A small image embedding model, trained from scratch: held-out accuracy 89%.
Rows from block 2 of a small image embedding model, named by matrix and row number. Rows with one number belong to one channel. Each number is 500 + 50 x the weight over its row's rms, rounded and kept within 0 to 999. All counts start at 0. Numbers have three digits each.
After each channel's rows are labels from the 100 images, of 14848, where the channel reaches its highest value: "strongest on" is what is common among them. Only what is clearly more common there than usual is listed. The data: small renderings of single solids in any pose. In brackets: how many of the 100, against the usual share in percent.
# convs0: first 3x3 conv (model.blocks.2.convs.0.weight, 48x48x3x3, each kernel summed), inputs 0-47
# convs1: second 3x3 conv (model.blocks.2.convs.1.weight, 48x48x3x3, transposed, each kernel summed), outputs 0-47

convs0.37:510565493554537478470556540494493456507408466526501572521436496495524394424460525494445495514439448520487480376528353553485434559530473544490503
convs1.37:484539545490505470545461498449473465626568505521458578484526479507551444424534473524479589453530532508558537548487494471475442540577595619561561
strongest on: red (27 vs 8.8)

convs0.16:427533542512518495516382492376517522515454457485491557548512439553500431456502450395498444513543500410486415548423431443455500474525505455543502
convs1.16:441506449562497463517463502542472509523429625550499588510513536517530481511429558492525497573573482532550510472579642558446572530507512546506437
strongest on: yellow (30 vs 8.2)

convs0.12:449517526442492441504437505413526518369480397547506442488466532415458556501482477422512519485594471483450427476423488480464533554574528506440532
convs1.12:518566467542495477548526455567496532458366535485518420462516540483507478452554525512563507469442443559542487456520493526423512535501349448431424
strongest on: red (30 vs 8.8)

convs0.14:477541485478437522420537441447561435451470484533515504473427530481526538502526479437533528441502484477498481426499416322472504535569456474395494
convs1.14:489528584489529517516527538471474582464490368523481524516481526504525418463449442516487505451448507525542478545468394545518454533530476638401572
strongest on: red (29 vs 8.8)

convs0.15:490407419524510465466500396482437514478398452456494465454507582495511475505471522468481550460429513483494522522443494520526512526384494471399368
convs1.15:508507482540434550567470484455476456417455457567596535564495395459476470502520614508508453474478510547540443508491467580606527482525491533602523
strongest on: light from: left (55 vs 24.3); yellow (25 vs 8.2)

convs0.42:324471485519495454457510439511526448493551450511447541581474501497492467510514499526479457514424457442496551474461510553472511397408504608561525
convs1.42:485437487564468519529492581472567521544499452480471618464538463537488501477514493499474467551456481519503434517456400675495468403531533482506564
strongest on: black (33 vs 8.6)

convs0.46:437554546436468488500411479432524521415558432508490514498505547400469560435517433378531417520440531504477469497411492534488515488516436546560539
convs1.46:391426412512468520491471518394532499502408541523500528416583442466495490575450464448529441565517470526520442404534469527532540534479527529574482
strongest on: red (33 vs 8.8); orange (28 vs 8.3)

convs0.43:435520538500523500454515483478396510486469453501438448476499496509499479503465525522370491517469501474454511522472489455327352525485497517431440
convs1.43:542565608459534506440488600481510537496429480539556468514527490494475541483444482505491519486449564554543516381476463486453391525419479616514458
strongest on: white (29 vs 8.3); grey (29 vs 8.5); black (29 vs 8.6)

convs0.31:550487487493456473461479407558503521445494514484534518579477453507555517494495469546543472465497399433481583487496507456610467478418499503380371
convs1.31:553402530503525463493552471470467468565491478547544420456521486506581472496411487456460500486505505478451424420494382476466505495515538558458653
strongest on: blue (26 vs 8.1)

convs0.33:438547545533492460437427486539516365563474569490499510575486444563544443414479405533532480587498522533494429456502493528454483429484466558537543
convs1.33:538499528532433550464533505537509546468396552541532461464454469584539495424573534482551475511505435540503487435475560468470555644557545567438550
strongest on: yellow (28 vs 8.2)

convs0.38:507576519439474553470517490519526504520573466521518570405549495477462526502491516521479409559482467490595516309495493549479489525554564538571521
convs1.38:439479431499481587496437600523388553521573437549594476549445474447499556475463519437519528488540483494525483566463526605516475537492481513539587
strongest on: blotchy (27 vs 9.7)

convs0.17:444581494461434594512493476562434523465449528389500451538481594472469515601469499501518489502417443430502511499541530446504514509593484533403545
convs1.17:482457459507524522522527430441500452434581620510501488481554466466500526577511504517514490480500504514495562541539581483556530480502456398666576
strongest on: metallic (74 vs 33.8)

convs0.8:505436417526566533535535427497467452476429556474503504509497530551545523471438586471474533546453469475453623439552444539518457469378550457439471
convs1.8:481496467456477481567506484560604448521500516576542539442494486429528479474456590509522495582513492528498406642465564465578507510504519429559430
strongest on: grey (28 vs 8.5)

convs0.24:556512503504531410494386498491478425562475548493500405483510505535524501430485421496493469488459522475535425483533307476498522492517484446533565
convs1.24:410448421470439578502485514508569508463466517495471520487524499462545451494467509488577483530497438546491482532500530563534603492565619634553566
strongest on: plain (90 vs 59.9)

convs0.19:539458463506514567481449417530469500462397497497458473575536459552521478524453471466498542446434546470448548485424445498437460390417540540442401
convs1.19:510480579527477562574495555480511454582449548508531511411519464409519486534507527530549496506476491491533502520476590490506509511488466541661643
strongest on: metallic (70 vs 33.8); yellow (27 vs 8.2)

convs0.44:484491496525394451475473470534460412520446551464456420543446422550550444460512415507508462522487473475524477462526440492410430390426538449563501
convs1.44:484422595465534433533498445518458447489360598469501418519506510543487484537425444539490562489453557517541534495513525448523438438508452479568574
strongest on: black (26 vs 8.6)

convs0.34:547483506583507523472511524543500498537530473505472413530591464619466410492506429443509516452440492558443394548473509528465448469430476503541385
convs1.34:478496481586484526466426512478515449576617464487514545470486510435482492518539494446540556567511473506505546501507507574476451586583485594612601
strongest on: teal (37 vs 8.2)

convs0.4:442475480573509472488557502516495460483429623522524427480451458516571433503530461539597551486516525471542469457631470534486465441460435477506399
convs1.4:418434536531523450518501492508505507573470481470453456504496509495578445447499489457492517556482513531491572504510429431418543618538534591560643
strongest on: blue (25 vs 8.1)